A small multi-label image tagger, trained from scratch.
Model: arch resnet, norm layernorm, activation leaky_relu, depths [3, 4, 7, 3], widths [48, 96, 192, 384].
Training: soap at rate 0.0034, 5200 steps, batches of 64.
Data: trained on simulated telescope pictures of galaxies, 48750 training examples, 6.8 epochs.
Rows from block 3, named by matrix and row number. Rows with one number belong to one channel. Each number is 50 + 10 x the weight over its row's rms, rounded and kept within 0 to 99. All counts start at 0. After the name is the row's rms in percent of the matrix's.
# convs0: first 3x3 conv, stride 2 (model.blocks.3.convs.0.weight, 96x48x3x3), inputs 0-6, a 3x3 kernel for each
# convs1: second 3x3 conv (model.blocks.3.convs.1.weight, 96x96x3x3, transposed), outputs 0-6, a 3x3 kernel for each
convs0.30 097:54 44 56 69 54 41 30 29 43 46 57 66 51 44 71 33 64 75 40 61 43 52 54 43 47 53 55 53 39 47 48 61 55 39 58 51 77 45 57 52 54 54 67 56 36 57 54 47 61 53 39 43 43 69 29 44 63 46 48 47 49 39 37
convs1.30 092:36 53 33 59 43 42 44 52 49 34 51 39 56 58 38 49 55 50 59 33 32 41 36 64 44 43 49 47 53 58 43 65 75 48 33 16 53 51 65 50 33 55 58 37 53 61 26 51 54 64 49 48 56 67 54 23 49 63 41 49 40 49 54
convs0.31 106:44 44 46 52 53 53 57 58 44 49 50 66 56 69 39 33 40 43 25 54 67 47 49 40 56 49 52 44 39 46 52 59 43 59 64 50 58 53 59 52 46 61 28 52 54 51 61 43 54 56 47 54 61 54 31 67 50 38 44 55 55 43 69
convs1.31 098:46 48 63 41 57 60 63 40 52 39 47 56 52 54 40 30 48 61 40 46 54 53 53 40 57 63 48 69 47 55 66 45 70 46 41 69 59 47 47 57 59 42 48 47 27 61 44 31 47 65 34 47 45 51 59 41 50 52 43 52 51 47 49
convs0.32 108:43 30 29 45 45 29 33 46 47 61 48 38 40 49 65 36 54 43 39 41 55 53 60 63 54 63 47 58 70 50 46 73 39 68 59 48 55 27 58 46 42 59 55 82 43 53 44 74 48 62 51 61 51 54 58 47 52 46 38 57 39 45 49
convs1.32 103:64 37 57 40 64 72 44 53 55 60 31 50 52 47 51 59 38 52 44 44 65 53 62 49 62 60 41 54 51 41 52 62 49 19 50 71 61 31 42 51 57 61 54 54 41 42 62 42 59 64 53 53 55 40 38 38 63 50 55 37 48 45 40
convs0.33 097:55 64 43 57 47 57 60 48 50 51 33 35 58 63 49 73 75 48 45 62 35 50 45 40 61 51 48 38 60 46 47 63 48 62 62 51 52 38 50 78 21 55 72 50 54 50 55 55 52 41 70 50 63 56 43 54 34 63 56 49 44 52 48
convs1.33 098:53 45 35 35 48 44 62 46 67 62 54 39 59 38 47 44 70 50 42 47 65 61 53 42 56 38 27 45 55 61 43 49 36 40 44 39 55 62 59 57 49 44 54 46 50 47 31 45 58 65 40 49 50 38 42 67 43 41 43 50 46 51 38
convs0.34 095:36 59 58 41 55 38 62 55 61 35 58 55 25 53 37 38 42 38 50 66 33 58 38 50 48 41 75 67 62 43 62 36 41 65 30 47 50 46 38 39 53 73 33 53 66 44 43 41 60 50 54 46 48 55 38 48 67 48 38 41 45 38 53
convs1.34 095:37 58 27 61 44 51 45 66 61 48 39 39 37 47 54 64 64 65 39 54 58 73 50 42 44 48 77 50 41 45 46 72 51 56 52 64 59 50 46 55 33 63 51 68 40 51 52 54 48 39 44 45 36 54 45 46 36 61 56 50 65 50 66
convs0.35 083:49 49 52 34 47 39 29 58 28 59 42 39 42 56 37 43 60 49 58 61 71 54 48 51 58 50 59 55 67 36 36 56 55 53 45 46 59 47 41 44 41 33 42 47 63 62 51 54 46 44 50 44 46 47 54 51 39 34 54 71 47 33 45
convs1.35 093:24 54 35 63 69 39 50 69 51 59 51 45 57 55 55 53 48 37 53 57 47 38 40 54 43 32 62 35 51 44 51 48 58 36 46 56 56 66 34 71 66 46 56 50 57 36 36 61 40 50 51 55 46 50 61 54 40 51 49 39 63 54 61
convs0.36 086:51 34 48 47 48 60 56 43 39 43 49 53 56 67 45 41 54 60 65 61 62 47 41 51 63 58 56 39 50 41 47 50 57 48 64 53 64 45 47 26 34 58 49 28 41 38 53 51 71 36 29 56 42 49 34 58 48 52 62 52 56 63 55
convs1.36 092:49 53 52 56 50 69 50 46 51 44 42 51 45 63 54 32 49 48 48 61 52 60 41 39 54 45 58 48 58 42 55 53 46 56 60 62 51 58 53 69 46 52 36 42 42 28 50 43 44 66 39 44 58 44 57 52 42 38 58 51 60 58 47
convs0.37 091:47 37 51 50 59 46 61 36 46 55 52 64 46 45 51 44 50 46 49 69 61 59 52 39 56 53 36 63 57 31 51 38 48 60 49 50 29 57 35 54 50 32 59 45 45 44 49 55 44 56 60 46 43 38 50 61 46 62 62 47 57 40 48
convs1.37 082:42 58 57 60 49 50 44 24 41 44 48 35 59 49 53 44 72 35 32 49 50 52 48 46 45 52 60 57 52 42 67 57 51 54 62 72 56 50 44 53 45 58 47 46 54 44 63 35 54 67 51 50 48 58 49 57 44 55 49 59 58 52 47
convs0.38 097:36 56 59 55 70 63 41 39 48 47 44 50 42 47 52 47 42 49 44 40 58 36 56 28 40 52 49 78 31 65 58 54 61 45 50 39 66 45 38 50 44 50 50 42 61 57 37 42 66 57 59 43 43 56 49 38 49 47 56 38 44 53 62
convs1.38 096:50 51 43 53 48 33 53 47 41 50 58 46 59 41 76 49 66 37 47 40 47 62 45 49 56 42 43 42 53 63 35 43 45 48 47 52 46 39 66 50 67 54 53 46 52 37 47 49 46 57 56 47 55 56 58 47 49 42 42 45 50 50 51
convs0.39 101:29 64 72 32 27 46 36 33 41 50 68 31 50 64 32 50 35 38 66 61 56 49 61 38 56 71 62 54 61 38 64 75 67 62 51 64 60 53 41 57 49 35 60 34 64 41 54 50 36 52 52 40 41 55 47 54 67 67 44 57 59 48 45
convs1.39 100:51 47 43 55 63 35 54 51 51 60 45 61 35 50 54 65 36 65 74 55 54 47 50 35 40 51 46 62 38 68 51 50 44 22 44 52 39 43 36 65 33 48 73 53 47 44 51 54 57 48 52 52 42 56 56 50 38 48 46 47 63 62 48
convs0.40 089:55 55 26 60 50 58 54 54 48 48 54 43 53 35 72 58 58 74 48 48 51 55 67 55 63 50 51 46 42 58 47 40 36 42 47 37 59 58 51 50 46 37 39 54 52 63 84 47 65 43 43 59 51 53 49 67 66 38 57 44 56 46 54
convs1.40 097:75 69 63 55 53 60 32 41 49 39 49 54 42 43 56 46 49 45 49 46 23 38 28 65 52 66 48 50 50 41 35 41 46 57 24 47 50 49 49 44 45 56 59 45 55 57 55 43 55 60 54 53 51 36 50 53 49 51 57 32 51 55 50
convs0.41 103:44 57 40 50 54 49 70 54 46 48 60 54 47 46 40 27 54 42 56 56 45 33 40 40 48 54 53 53 66 51 56 49 49 70 45 34 63 73 26 58 47 44 44 34 45 47 36 44 61 49 42 71 68 71 51 51 53 42 57 54 51 57 55
convs1.41 101:58 40 37 44 60 60 59 56 65 50 42 66 57 42 61 45 37 44 49 73 47 58 55 64 53 47 46 67 47 42 57 54 52 55 26 52 52 38 49 55 46 46 56 59 54 57 22 57 29 66 52 67 42 31 50 49 62 47 49 44 55 43 46
convs0.42 099:29 43 52 54 50 60 55 52 47 42 47 65 41 33 27 53 36 46 48 49 43 55 55 45 54 42 47 70 45 46 42 62 39 45 46 50 50 47 62 44 64 52 47 47 53 64 32 36 50 55 32 54 48 43 64 56 67 44 56 42 46 61 35
convs1.42 099:51 49 37 44 55 49 48 32 49 49 41 49 60 43 35 66 26 41 52 49 35 48 61 37 56 47 54 42 52 60 47 51 60 60 53 43 37 58 34 37 53 54 47 46 40 51 67 50 46 45 44 37 42 55 58 53 59 55 53 61 42 46 34
convs0.43 103:53 67 46 42 42 62 61 44 56 54 33 50 52 56 30 31 69 43 38 61 63 39 33 53 62 60 53 50 41 59 42 42 59 51 48 48 43 62 50 52 55 40 48 58 58 47 42 52 56 54 56 48 57 40 47 44 54 41 63 65 57 48 37
convs1.43 104:59 45 44 61 45 54 39 46 57 45 57 43 53 46 62 46 46 59 44 43 47 47 65 56 46 64 58 52 56 48 57 41 34 64 45 32 54 46 57 48 60 34 46 44 62 54 45 48 49 33 67 62 55 53 40 58 33 40 55 34 51 37 51
convs0.44 102:28 50 39 52 54 41 59 43 71 42 45 57 55 45 47 47 56 45 50 51 46 46 48 60 44 44 41 46 38 53 41 56 57 44 40 50 34 34 45 56 64 47 49 50 60 59 49 52 73 64 52 36 50 87 56 54 37 42 53 71 39 54 45
convs1.44 091:50 38 60 56 43 57 60 60 34 54 59 43 57 49 52 39 66 56 48 57 57 46 60 35 63 40 53 54 44 32 53 46 54 60 65 56 40 51 40 35 38 45 54 44 57 44 60 46 65 53 51 27 42 52 57 35 48 61 56 40 64 51 38
convs0.45 101:50 50 35 44 51 43 72 37 44 38 51 53 45 57 45 55 58 61 67 49 50 46 57 59 43 60 50 46 59 39 47 42 39 40 31 58 59 51 74 47 42 56 46 74 51 61 56 52 58 48 49 43 39 56 38 42 40 56 48 63 59 38 28
convs1.45 101:37 60 54 58 66 44 31 46 52 48 72 48 47 67 48 49 50 56 54 64 57 37 46 38 56 45 44 29 56 65 37 49 75 39 48 67 51 53 58 43 57 52 47 28 43 55 56 58 49 50 39 57 69 43 49 44 42 49 44 58 57 41 57
convs0.46 091:53 77 69 65 51 47 65 77 23 34 52 53 54 45 42 37 62 35 45 38 46 33 64 42 52 57 41 55 58 34 63 48 47 66 44 44 48 42 55 51 42 37 39 58 49 58 60 57 48 46 53 39 56 52 49 56 51 35 43 58 52 55 63
convs1.46 093:37 45 34 48 43 65 42 50 55 55 47 51 54 46 66 35 48 39 38 40 55 47 69 22 44 44 56 56 40 60 49 40 48 46 46 53 45 67 43 46 50 59 44 40 46 34 42 45 63 34 50 54 41 52 51 47 60 51 38 64 46 61 41
convs0.47 095:46 58 41 34 56 56 44 55 57 49 53 71 54 45 62 46 47 51 55 46 53 41 63 53 30 52 46 55 53 31 54 49 59 49 54 58 52 69 51 40 44 61 55 38 46 51 38 49 62 65 46 40 41 43 32 48 70 47 47 59 38 64 38
convs1.47 095:38 45 51 57 58 44 37 46 38 58 47 39 45 48 50 41 36 50 60 40 64 46 48 40 65 59 41 66 41 47 43 49 52 53 56 82 55 45 55 49 37 58 58 60 47 44 64 48 63 57 47 49 46 48 48 43 49 57 62 45 52 66 53
convs0.48 105:59 60 68 38 36 59 24 41 38 35 43 36 32 61 49 44 53 49 54 47 43 33 56 40 63 28 55 36 48 27 67 43 45 62 44 42 57 47 47 51 39 42 47 51 57 47 63 46 55 52 52 49 52 52 37 44 67 57 48 33 34 48 57
convs1.48 099:52 42 52 61 33 43 45 60 56 60 57 36 36 60 53 63 42 47 42 44 46 37 57 37 53 84 45 38 47 57 34 39 53 53 49 51 46 45 53 47 39 49 54 59 45 46 45 52 51 74 40 34 49 39 53 55 45 50 65 41 37 36 63
convs0.49 128:47 37 57 42 50 40 52 55 52 62 39 43 58 52 60 46 58 62 62 49 53 52 34 57 57 63 56 45 29 51 49 46 77 45 35 49 59 76 34 55 57 36 38 36 43 50 60 51 36 40 44 46 32 37 59 37 59 61 48 64 45 72 54
convs1.49 125:42 57 61 53 51 47 46 52 60 57 51 49 37 43 30 65 46 34 57 49 42 48 48 51 45 30 31 38 58 57 28 54 68 25 34 43 50 38 65 62 38 40 46 69 44 53 36 55 49 48 43 82 53 50 43 70 57 41 69 44 40 70 53
convs0.50 104:56 30 38 54 70 55 64 47 64 68 56 55 41 57 60 55 38 55 57 36 56 68 49 72 51 54 49 53 44 51 58 54 52 44 38 48 54 62 61 45 45 54 41 63 48 48 45 39 32 48 48 46 55 50 59 59 46 42 49 44 36 41 51
convs1.50 096:52 43 78 46 32 37 58 66 44 31 49 65 59 45 71 35 57 41 58 46 63 42 50 52 48 42 50 47 53 53 51 53 46 54 42 40 45 52 53 54 50 66 52 60 46 53 74 57 43 33 47 49 47 45 53 47 45 46 50 56 33 70 56
convs0.51 096:55 46 39 73 39 33 60 56 63 42 38 66 49 52 39 56 46 44 32 46 33 55 48 65 49 43 39 72 55 64 42 30 39 40 47 50 54 38 61 45 49 63 63 33 53 48 29 50 58 37 39 39 49 66 64 49 59 47 49 74 53 71 55
convs1.51 093:41 59 63 35 50 52 61 61 42 59 42 50 65 51 60 62 61 37 38 56 51 61 58 51 60 28 58 64 56 53 42 62 61 40 44 47 48 34 59 44 71 61 47 58 48 55 57 36 40 52 64 71 50 42 44 58 44 45 65 51 47 67 51
convs0.52 099:60 70 61 60 52 53 41 48 63 41 39 50 55 32 37 70 50 44 58 50 48 52 54 42 43 41 37 45 56 44 58 58 48 41 58 49 47 43 51 59 53 45 64 73 51 53 47 41 65 40 36 67 54 42 73 49 54 35 41 55 48 62 42
convs1.52 105:52 45 48 51 62 40 86 54 63 46 48 49 59 50 59 54 40 62 48 59 53 40 68 57 49 18 57 46 71 29 52 48 17 63 47 69 56 46 41 58 33 52 47 58 37 50 37 75 43 49 49 40 53 53 68 51 59 55 55 41 43 52 41
convs0.53 098:43 39 27 45 41 43 54 46 41 48 59 48 55 62 46 47 27 43 63 60 68 42 63 54 47 38 47 50 51 53 63 56 53 44 58 45 54 68 67 58 49 78 50 32 47 31 40 39 40 53 33 48 47 69 46 41 38 46 34 61 51 43 62
convs1.53 100:32 48 41 63 24 39 73 52 40 56 46 39 66 45 46 62 56 54 40 45 46 54 51 59 60 39 33 38 36 52 51 60 64 38 29 47 48 42 33 33 56 48 60 42 55 34 29 76 64 40 62 59 50 58 46 50 52 54 51 55 56 41 56
convs0.54 086:67 51 42 39 38 46 61 83 49 57 52 43 46 64 56 56 39 50 46 50 40 47 44 58 50 50 43 71 53 43 46 40 57 63 43 60 49 53 45 54 64 33 44 52 59 49 58 64 51 55 55 42 50 44 27 54 47 46 38 51 54 41 51
convs1.54 093:41 56 63 58 48 59 37 67 39 46 55 57 39 35 65 74 37 61 45 60 42 50 52 60 60 53 25 63 54 67 46 33 60 28 46 63 55 29 46 51 63 63 50 39 59 60 58 48 48 36 64 68 59 36 47 55 37 36 47 43 39 54 54
convs0.55 101:60 52 35 36 52 51 34 37 35 46 35 48 57 53 54 44 50 54 50 66 51 52 25 47 46 54 36 46 48 57 57 50 44 49 50 48 53 52 48 39 47 55 43 51 42 53 54 45 42 51 59 39 56 52 35 53 52 56 66 49 40 61 62
convs1.55 097:49 44 39 49 47 70 59 53 43 57 57 51 63 44 66 39 43 46 69 39 49 37 47 53 50 59 58 39 57 40 49 54 47 41 29 66 38 41 52 40 48 61 47 55 62 33 49 48 37 32 47 45 58 51 71 52 49 47 48 41 47 52 61
convs0.56 099:45 51 51 45 52 58 53 44 64 52 64 53 46 70 55 59 45 52 57 52 63 36 38 47 48 48 51 47 53 50 36 39 47 34 52 57 60 43 48 52 63 38 61 54 46 39 45 54 47 38 65 56 53 31 49 41 36 51 48 58 48 38 43
convs1.56 097:60 36 50 52 55 53 44 39 57 54 58 48 57 50 54 78 44 29 34 62 58 25 48 36 62 52 61 72 44 48 60 59 59 57 23 52 57 47 51 52 31 64 57 52 50 59 57 44 40 43 51 52 66 48 55 56 57 54 44 50 44 51 51
convs0.57 101:40 33 23 50 46 40 56 50 65 54 49 41 69 59 44 53 52 48 45 72 57 62 54 40 37 53 72 61 42 54 43 46 67 30 44 66 66 39 53 62 42 53 57 53 39 48 49 32 47 44 59 55 51 55 52 27 64 53 54 55 55 40 57
convs1.57 096:55 56 55 47 68 54 35 31 39 31 57 59 59 44 54 45 55 57 52 48 52 46 43 60 48 42 45 52 47 25 62 52 51 60 51 49 56 40 53 52 36 42 41 62 65 76 52 56 53 46 34 76 55 51 56 45 42 57 68 40 42 62 66
convs0.58 096:64 68 34 52 64 59 75 62 66 68 46 36 50 39 36 38 66 45 65 53 48 56 50 59 49 61 50 53 45 33 43 49 58 43 56 49 60 53 55 50 46 39 35 48 39 49 40 36 57 58 39 42 55 42 40 50 62 45 59 47 67 59 33
convs1.58 096:54 60 58 52 51 55 49 49 43 29 57 37 37 59 56 46 56 56 62 49 47 39 58 66 35 54 32 52 43 56 42 64 46 67 55 41 61 41 43 57 55 51 42 39 50 35 33 64 32 58 39 52 58 51 46 37 35 51 59 57 38 45 54
convs0.59 098:54 32 43 39 57 55 50 36 58 50 56 48 40 34 41 63 49 53 46 41 43 47 64 51 55 52 52 57 52 46 47 62 70 30 54 58 56 37 29 44 46 41 54 46 37 51 66 60 60 53 55 62 55 54 46 59 44 36 67 56 44 41 41
convs1.59 106:65 52 40 52 62 48 56 37 56 52 52 53 63 46 59 55 41 48 30 43 42 49 50 51 50 38 76 45 58 25 69 40 41 54 53 49 59 53 66 54 34 35 45 39 60 55 27 63 29 43 54 42 65 61 43 47 59 56 39 66 55 41 40
convs0.60 101:55 48 42 34 55 57 66 34 48 36 39 36 56 43 41 52 50 56 49 52 54 68 61 30 60 37 53 59 48 56 36 50 41 49 34 57 67 49 42 54 35 47 44 68 48 38 41 54 31 58 62 43 59 35 45 71 37 41 45 45 65 39 54
convs1.60 098:41 44 42 55 37 54 61 52 44 42 56 40 50 50 54 57 46 74 45 51 54 49 53 49 53 44 74 40 41 61 54 43 48 57 51 52 35 31 51 59 62 41 54 42 66 57 56 42 42 33 60 50 60 42 54 58 77 49 57 75 45 38 42
convs0.61 104:59 65 67 56 69 59 50 60 43 33 74 58 48 42 42 52 37 58 42 52 40 40 37 48 53 54 52 63 49 45 29 40 52 54 51 61 36 53 64 27 55 52 39 61 74 43 53 56 48 28 43 39 44 49 45 57 63 48 45 38 44 39 54
convs1.61 098:54 46 62 54 41 55 53 43 53 47 53 58 59 48 46 44 47 56 61 34 62 52 49 36 43 59 49 52 51 50 72 60 46 37 49 65 50 48 39 46 43 47 68 53 39 54 58 54 50 41 27 59 38 46 55 32 56 33 39 54 61 53 56
convs0.62 100:47 42 71 38 40 45 50 46 46 50 51 53 45 53 57 52 48 64 66 53 47 51 54 47 52 62 49 54 52 32 49 60 37 61 31 38 56 46 51 47 35 45 57 47 50 59 54 59 47 57 57 57 45 54 64 37 53 47 50 48 49 47 55
convs1.62 105:55 39 48 45 60 59 46 50 55 55 49 41 55 47 51 41 57 39 48 63 48 52 51 53 69 57 46 49 49 49 56 33 54 44 49 39 47 49 51 42 57 62 47 47 40 57 47 54 56 54 48 42 51 37 53 68 57 56 42 38 31 56 53
convs0.63 090:56 61 48 66 52 47 48 50 41 44 44 42 45 60 57 57 54 54 41 47 47 47 55 46 41 54 58 50 40 39 48 49 45 41 38 61 57 53 58 42 52 59 39 51 66 34 71 36 40 52 61 45 56 40 59 28 45 61 54 42 59 44 41
convs1.63 097:73 40 35 47 61 50 48 68 59 47 41 41 55 49 53 40 42 58 37 51 67 61 52 35 46 40 71 32 56 55 57 58 60 80 57 46 51 45 59 45 58 53 53 56 38 49 37 50 40 59 59 54 46 38 48 41 67 52 58 59 44 40 48
convs0.64 117:41 59 67 51 44 60 44 36 43 49 65 42 56 47 42 44 60 54 45 39 61 59 46 64 59 50 52 41 62 57 65 42 56 33 58 41 54 56 58 41 47 38 45 55 50 45 50 58 35 55 54 64 31 32 53 65 50 43 48 41 52 48 44
convs1.64 109:53 49 58 61 43 41 56 46 56 46 38 55 31 54 29 56 40 49 46 51 52 55 49 45 68 34 50 45 43 47 51 45 28 30 42 51 52 56 39 37 35 61 56 60 66 61 70 51 49 49 38 54 60 37 48 43 55 75 43 59 54 45 70
convs0.65 092:37 56 56 40 33 47 50 39 52 50 46 35 34 47 61 52 40 41 48 65 56 31 51 54 36 38 75 52 65 66 50 41 59 52 33 46 58 64 41 55 60 37 85 57 44 44 56 56 52 45 75 51 52 67 45 30 53 55 37 35 47 46 47
convs1.65 104:39 37 45 48 53 52 39 39 61 45 60 44 61 52 46 45 44 65 57 75 65 52 60 53 72 54 40 47 51 76 51 38 30 47 53 42 42 35 66 38 62 60 60 43 55 46 62 54 52 37 59 39 35 43 50 43 46 49 52 57 53 32 47
convs0.66 095:58 29 39 37 64 37 38 52 55 57 69 48 68 44 27 65 68 48 50 48 60 72 43 45 44 33 47 57 52 42 89 52 48 60 52 45 56 34 50 51 51 51 61 38 49 52 51 63 57 47 45 62 56 44 35 46 48 54 60 71 50 48 42
convs1.66 094:44 45 51 56 49 41 46 64 35 40 58 53 53 63 58 65 56 68 51 46 61 38 53 58 44 55 62 43 51 55 43 61 29 55 54 35 60 37 53 48 60 58 47 50 46 52 47 63 49 39 61 32 54 67 53 22 49 43 61 40 42 39 54
convs0.67 101:50 40 52 48 47 41 42 42 45 55 43 37 54 49 49 45 41 56 35 50 53 56 52 45 38 53 44 44 44 29 51 53 52 45 52 55 48 51 80 32 49 52 52 49 56 79 52 06 61 52 51 42 28 49 52 55 59 30 49 55 36 52 55
convs1.67 097:52 66 55 64 62 63 46 51 51 55 54 48 52 42 37 39 38 47 51 49 49 53 47 43 39 77 43 60 51 39 50 69 44 45 44 66 52 66 32 43 42 44 58 64 46 47 35 58 61 46 40 43 62 34 61 54 48 44 53 34 57 36 43
convs0.68 097:53 43 49 54 43 42 45 66 37 63 41 56 66 47 40 41 47 58 36 71 54 54 51 35 51 55 67 48 59 48 42 54 53 51 52 41 58 52 57 24 46 40 46 53 47 51 64 40 41 51 43 51 63 45 39 30 24 59 58 39 69 55 30
convs1.68 100:49 41 48 27 46 42 51 56 48 54 43 44 41 41 51 46 51 63 43 56 55 39 49 48 52 43 45 56 54 55 65 61 44 42 36 47 54 42 53 59 52 40 57 37 46 69 36 39 64 41 39 63 63 55 40 55 66 57 48 45 60 60 58
convs0.69 106:15 57 42 64 37 47 69 50 58 53 59 50 56 50 47 45 63 53 67 66 57 47 39 46 30 44 32 70 50 66 59 43 53 60 63 44 66 36 53 46 43 37 43 51 64 48 46 62 51 64 50 54 50 55 48 33 50 53 53 52 41 62 59
convs1.69 101:45 59 66 46 51 51 30 40 55 56 53 48 52 41 69 35 39 61 46 53 59 62 43 44 62 54 48 69 48 56 53 43 52 54 70 40 66 41 54 39 49 48 65 48 66 44 55 56 52 39 47 41 58 53 46 45 58 42 50 55 50 58 39
convs0.70 106:44 53 46 51 42 49 36 36 53 41 51 61 39 42 62 51 51 56 27 56 33 64 53 51 60 51 35 46 44 46 58 51 61 64 50 20 45 54 53 49 51 56 44 54 33 64 41 55 44 50 59 54 51 56 54 40 56 63 49 46 59 57 59
convs1.70 106:36 51 67 58 44 60 26 32 54 42 54 72 43 38 38 53 55 46 54 64 52 33 58 41 58 35 46 65 44 50 55 55 46 61 50 65 50 55 49 40 43 52 51 69 56 37 47 54 50 50 51 57 41 54 46 46 65 46 56 60 45 59 54
convs0.71 102:33 64 44 38 56 58 47 40 67 62 59 51 44 57 50 56 52 36 59 51 41 76 46 43 52 48 41 69 55 38 36 56 54 26 56 53 62 41 46 58 45 30 56 40 37 40 60 59 35 45 50 46 50 49 41 50 60 59 45 41 60 41 54
convs1.71 093:61 38 48 56 39 48 55 51 54 54 54 67 41 44 48 51 41 56 60 39 59 39 48 61 47 31 50 35 46 40 51 57 50 56 53 64 43 58 51 60 40 54 45 52 31 38 42 48 50 60 40 43 49 69 52 57 74 43 65 70 31 65 53
convs0.72 096:51 69 56 50 51 63 54 40 44 43 48 43 50 49 46 50 65 67 33 60 49 52 38 61 51 47 52 57 43 54 57 47 31 58 47 49 43 49 65 25 49 53 40 42 62 56 54 30 62 45 42 57 57 58 38 51 36 49 56 59 51 40 40
convs1.72 098:65 39 54 53 44 48 66 44 60 28 42 53 55 48 35 64 46 45 48 42 56 49 58 46 35 48 50 44 41 56 62 59 46 55 59 42 46 46 38 49 39 53 36 41 56 51 31 42 50 48 57 57 38 33 35 59 60 38 50 61 53 31 49
convs0.73 096:60 66 55 54 57 32 50 51 49 51 47 69 59 55 50 43 43 57 45 55 51 40 47 54 47 59 46 57 49 65 49 56 50 40 40 39 44 36 46 49 41 26 56 64 55 56 64 75 62 45 56 60 45 35 51 43 59 40 62 49 57 45 54
convs1.73 096:71 34 30 58 54 45 30 47 42 56 56 45 60 45 56 42 43 49 41 53 59 41 49 56 56 54 65 43 39 45 70 50 56 78 41 49 52 40 41 47 59 47 53 51 50 54 59 59 28 47 55 38 44 60 40 67 55 44 57 38 42 64 45
convs0.74 096:44 48 46 46 45 45 37 47 56 45 49 57 53 42 38 58 48 43 52 48 43 52 47 57 32 44 48 60 44 46 46 21 47 55 43 54 58 43 54 61 60 56 41 50 47 48 26 41 50 34 56 57 46 60 47 53 38 66 39 40 53 46 59
convs1.74 103:52 70 57 26 51 51 43 50 51 53 45 38 49 55 43 33 59 51 40 60 53 46 45 46 48 37 60 37 79 36 34 46 41 55 43 51 48 43 31 41 54 52 53 52 30 36 57 48 51 52 63 50 49 42 48 41 60 37 48 47 56 48 44
convs0.75 110:50 35 56 36 51 41 45 41 42 57 43 42 52 54 25 68 61 43 67 51 58 58 46 71 57 41 64 45 62 48 56 57 52 60 62 37 50 51 30 44 51 56 50 67 68 65 54 44 45 34 62 58 53 43 52 61 61 42 50 69 55 72 41
convs1.75 104:48 31 60 59 41 36 54 53 38 50 19 60 60 43 47 50 51 52 60 44 44 39 46 44 47 61 65 64 65 27 44 48 22 41 43 42 60 56 60 58 67 37 46 58 49 51 56 47 54 76 53 41 48 53 52 30 49 52 48 58 59 39 62
convs0.76 128:65 65 45 52 47 54 40 34 60 34 55 54 40 52 51 43 43 58 51 41 51 44 52 41 48 53 46 41 41 47 42 48 43 56 51 43 48 55 51 51 44 46 57 53 70 45 53 73 47 60 67 56 42 55 61 56 39 27 52 39 41 57 40
convs1.76 121:53 43 34 59 40 46 59 36 66 57 62 42 55 71 52 34 47 41 58 35 61 54 41 56 31 68 40 35 49 69 49 32 37 62 44 49 37 66 62 43 34 63 42 48 45 65 74 46 39 59 27 34 49 50 52 52 58 50 49 50 50 46 45
convs0.77 106:48 46 63 54 49 52 64 77 49 60 48 41 44 61 32 51 38 62 46 43 51 51 43 37 43 41 42 36 39 70 48 47 53 67 65 35 44 44 38 38 56 60 63 64 71 52 46 48 50 55 49 48 43 50 47 51 47 54 66 57 46 51 53
convs1.77 105:38 35 59 36 28 44 53 51 44 33 39 59 54 51 34 61 72 54 54 53 40 43 46 40 38 60 57 45 42 45 52 50 56 56 63 33 54 56 48 54 48 64 52 45 60 63 52 49 56 39 68 51 64 49 54 37 47 36 58 60 66 58 45
convs0.78 092:49 31 56 40 71 47 48 52 52 58 50 43 48 60 29 37 40 47 52 64 50 49 37 60 37 61 38 57 62 38 34 47 47 42 33 51 32 33 52 42 54 40 44 54 36 53 47 19 46 52 44 40 60 39 43 57 55 47 53 44 42 65 55
convs1.78 094:61 49 40 49 56 54 54 61 42 37 63 40 55 47 55 59 31 51 41 59 40 63 51 55 52 31 44 71 46 39 62 40 62 57 58 69 44 61 40 53 47 50 44 49 52 58 37 67 52 40 54 49 48 42 60 56 55 60 42 30 58 46 48
convs0.79 102:54 54 55 50 70 64 68 32 37 34 53 41 48 50 37 69 45 44 47 64 61 42 55 40 46 50 49 58 50 31 61 57 39 48 39 55 59 60 32 58 54 39 51 46 61 38 69 62 60 52 53 66 42 46 62 67 43 40 46 58 66 46 47
convs1.79 096:51 62 38 45 54 36 57 42 43 57 63 35 43 45 37 61 49 52 35 45 66 52 58 50 58 38 52 36 51 48 29 60 43 63 32 33 57 64 47 37 61 37 47 49 35 65 54 58 45 40 53 43 47 58 47 48 33 21 49 57 32 66 45
convs0.80 098:52 43 39 63 46 48 40 50 46 22 61 60 50 50 44 63 62 59 55 53 54 53 54 47 67 52 35 46 61 33 44 58 48 58 64 60 57 27 44 64 55 29 42 38 48 53 63 69 65 49 61 42 41 61 32 37 74 45 38 49 47 55 51
convs1.80 094:55 52 44 40 53 63 56 30 29 62 37 51 52 49 63 36 39 44 57 56 43 30 34 43 43 51 40 41 44 59 44 42 38 46 48 33 56 60 67 56 50 44 42 55 43 52 49 64 41 55 56 49 64 75 42 50 45 46 51 53 54 52 64
convs0.81 092:52 61 58 41 47 71 42 70 67 49 45 53 40 66 79 44 36 48 45 61 50 41 59 37 40 59 42 45 43 70 47 44 61 45 51 56 48 36 57 38 37 37 67 34 51 37 37 55 56 43 74 51 54 55 66 39 60 75 36 57 41 47 53
convs1.81 084:59 60 47 60 62 47 40 35 47 57 55 36 47 53 56 63 44 41 55 31 58 49 61 62 47 65 50 43 47 46 61 59 49 34 46 51 41 58 53 59 41 53 64 43 44 52 55 51 43 57 58 57 52 73 45 37 52 66 55 51 56 44 58
convs0.82 090:60 47 48 61 51 57 50 66 59 50 57 33 43 42 51 50 56 28 56 43 64 36 46 68 51 54 45 47 53 56 53 55 46 47 49 45 70 65 58 33 46 29 36 48 66 30 23 56 36 56 52 71 49 45 44 64 43 63 48 61 50 44 59
convs1.82 090:38 55 54 34 32 37 54 55 43 52 40 48 37 40 60 46 65 43 52 58 50 61 58 45 41 52 51 51 58 65 39 56 58 24 57 66 43 62 57 53 35 40 45 53 48 68 41 43 57 32 62 46 35 52 35 30 67 50 52 51 59 42 37